Rows from block 7 of a small masked image model, named by matrix and row number. Rows with one number belong to one channel. Each number is 128 + 32 x the weight over its row's rms, rounded and kept within 0 to 255. All counts start at 0. Numbers have three digits each.
After each channel's rows are labels from the 100 images, of 14848, where the channel reaches its highest value: "responds to" is what is common among them. Only what is clearly more common there than usual is listed. The data: streak pictures of flow and ridge fields. In brackets: how many of the 100.
# convs0: first 3x3 conv (model.blocks.7.convs.0.weight, 96x96x3x3, each kernel summed), inputs 0-95
# convs1: second 3x3 conv (model.blocks.7.convs.1.weight, 96x96x3x3, transposed, each kernel summed), outputs 0-95

convs0.94:109064177127132090130153128131153113142101193145103128134116123133122123129080088126034176102128140037095148154162110134152139141161168141118137116115126000135150130083181128137117139135128144134128097117123118151141058132147133095125093139112122136173126131113055176139144088119150105138
convs1.94:175103121145152085111149119148086147131140124140165088106138090089136083199121135109110110134108119166141209132078122161124166206129079097144130073094136047142105154131119090113095169134136170151138149096127115069050082146128103154143134153158189114101108145192141101108155096158122093124
responds to: high contrast (100); whorl (32)

convs0.21:088141175096067142095188127130178100166104106113133102178142132060056183116118117099080104179126104016067158095156090126098118115104132113133163112124113098113111136124157113160145160126091084179179110145124113144105130066163129123096131119138103143148118101133152121082109099123169130171
convs1.21:170162098188113130091080135096084113149160196173124115132102169119129144157109149143115173116129142152096124160088208097116172193118099055107121152129120144126173124130117192093148141124076127092125082123146142105112150172155122104174119112148102127066172167121101151209147131164157164093
responds to: high contrast (100); waves (26)

convs0.92:124096147227113150086178115182081119159128101165126085112122130101145137107185174113138102147095078184123064125121159121131088101100041125145104121098147038078154136137124141112149115112148152113109153116145109102111115127104163120130148095094177127139118116130111136137118237135152129088
convs1.92:146135118059154143164126118139159078190084127070129144046136151075175119105219094071131073151133090116133105106106163150089080134087145121125167120163084085118131128099162161163143139202161138144072088146113085108106109123098124129143145128133126136103124099123136095113168111104141114192
responds to: high contrast (100); whorl (92)

convs0.15:109139173072152163111129099087082096126121114064179090156118138118056157141140070132089111122120138147127089149132063119137135108101087116097109142058132125123145128080214144142054139143122183192108131135103096139148085135115111158135166150075092147147123123162152122140133046123114133079
convs1.15:105080122104136154093135118153141162114092157146142130161130121113020125136086153097163142049128188138133114117128099101131132135139168173142083189086124151165164087137141144173130133111162193161103149128146077114125126119171168155077092140039147112154114121154179111124108071120091152159
responds to: high contrast (100); spiral (66); source (34)

convs0.9:151114144097116194128112073177121134116106135089138108139157099130094139131054123117143121170117081118154105155149142115135174153129064107078152078098131255145152156137102129134126113104115161140125108138116104123134098125065129136097125162095056123091081153145161082120127132134109140157
convs1.9:120114097116106061148145188151080110126059106155159114118068120090135101096111125131134161149096153158121127144117085117170126184139090145176126142124164069126090179110062172136121156077115161109132157084122084080097114113182119122125134149185101103105074139148091167199088085111142166139
responds to: high contrast (100); pair of whorls (58)

convs0.12:102158134114130101180138091172156182132129114122161170070120190105091128132152155161111198123141098124130173141116119156142062132077182106109167137165195070043142133066107132108118124095144132154081122104093141167104166126125049106125078133097081116172091135140148146116118129136132107105
convs1.12:134156108149151183105189155190111146107093184147128188126188160180161094159138123104161073142149171127129179079124155106104175143089128090111098149115092125129109152107134145172129203114157106139038182156138098123121122157112144150163099085115098196124109114110128094127135166101145166108
responds to: high contrast (100)

convs0.44:123139147114123154116137113082125084096100142209168112132183105115065140132091255101127153112118126135121054099128072145150112132037117123123088145115136066133138095088132132123161147141094159153135101138124142138131115126118126127114090152101112117074137123135159157129138054118128148111
convs1.44:139124141185174136066105120120139153119122164129088159145164164129069103119118173101090142070117156132112099123098136140088101164106090136134057149078163194133135135126191140170169125122111130125149136102153125124121160117112219148077153165178114123175098127120219113146171190131107110136
responds to: waves (100); high contrast (100)

convs0.39:140122073197154182140140132091057121136126137023111111142096093137074104137115058121147136109119182165100111140131118131109144086117089156136168120116128083096139140206150144076079127128173072124156119113159107108134144096114142142161162115135222163155142106100089152137121088139116117130
convs1.39:126141145156183097155120084123180129116118116118079149219138120093095090106041188101111121082107193083100090125123155058117124087110204098094160158128154199143106162129179159166124100137128135091135127118129104124137147123139136136141147099186129104122135119097101142094117166128092170092
responds to: waves (100); high contrast (100)

convs0.77:104097069154120099104157123081139139123116069043098124123130081155118140121160121112140102112152073108152181152097115112157102145159087125162093133156116159021114116114098076106089149129191117141112135115132062123094110115097127089149158113096141144178079132129164113151171182116166165072
convs1.77:141131152090142124100168128085163125123161098179083067136112085157140123155146101139091100125190102112107161192117131136066139145151166152108045141106152127126130132118095176157145079155130108133186059157128079141118195105146156161131133068138145127173070102137131087143160057130129169140
responds to: high contrast (100); pair of whorls (37)

convs0.56:123126126120126132150165098132130173169095137109143168152186148145137123125150105143039144112145082075120103117109098159135181113133103110147196114161160000131148065106114135102090095082148089122121086108152182149093134134124110140124149130063110146131123138108079140161121065094117107170
convs1.56:102125141147164091144106133144062131167089169167146122118042100120137162095130099102178107128171088102129195088166171096124129148232110124098134079164129082127081176147064142146070122074119168110125138135081160127118132125154124188115154127099142108138169130119154083100142132098119121117
responds to: high contrast (100); whorl (96)

convs0.20:118124103142103083165122132102128080137093167040141137138139138125168118115129149117123107114133106067115032153133084120148086134141188112127120131090096000161135132178142126094165166116134122124099103117107118163058128127123114113142118150161058129114110148138097193113121125123137174172
convs1.20:139176145110126151150092108152103131116115083135151137094070111154112140111138072125140095116126059103109074158115135068139182127152201188147080081136186151074098165145083163183127109155170164139080103123126140163161095083104146130096137116096177142128176159129093088155099115118112095072
responds to: high contrast (100); waves (78)

convs0.27:106122108152121102162101130105097118165117143135130153151088088122127141109069166130108156027117094139163113111121096129101081099053149134070149125154136001097119086201133137114087170147109145087159093147165134138133166099173136121134080159154161128140140126120107159127107138115164120182
convs1.27:161142137099110089126135135093106084107193134092113156149101162088118139186175120132138152125138104102123087105080116052112181132170172076122138124113131201132087203109132071104159133133135119090140175114088133085127135167165085117154128210121137127179161147156160109115098180131131099079
responds to: waves (100); high contrast (100)

convs0.25:108049154116123087129164073144210142134091193169110132124154118135126161113149105102140131130110074113092085125104121079128222132164176135129153150203126096099090056140061128161148099106134108158116134153118136135105097111133141106168060123120122136214126137107125137121091127112116119131
convs1.25:112080121115112131139157132136212114166071102040154116155148121154143126130177072117115158111124155112107106118157129089138080108213194120126129176106119182137137058134166137133135181156119090157092085096153122146104130104146175180109089093102116148180183091124099132098150112095125112124
responds to: high contrast (100); waves (28)

convs0.83:149117135178141117107201144092118141173097122113141097197096120116159074132067140103066140074213127119108135104154084095151082113112164157168106113118157087088168135112146136106099120101184180140153118118107103134097159125074129117117114122112159095113112065142150133180121064074114136075
convs1.83:172123110133147146100103141103124116107167192142135119123155134166127144137099148126145140123130126099093142127146234055148124129126121079146129153139070132146130129143132212148147145133086119085110091126194090207135136123153173199076137146131115158108163097138112203148080166145121198143
responds to: high contrast (100)

convs0.53:149184137101059085161139195164155085149114140157117159138130177163171140124086113114156121128138166158134104106135118179137106138133168115168116170037146160163172133172115099170145135120095071142164146092141106106072162113114086125104131121126144142147087102130140147131118009115095097116
convs1.53:135194102121157176160118060150161160120115145122130152098103173159160112178125160107177107164111109120141123140126149167168085130169152097151129154146099104100154133099113132069122087181146125134167097154110129181132099124107168191036154100105090110157089046188124107132122136075093138110
responds to: high contrast (100); pair of whorls (51); spiral (37)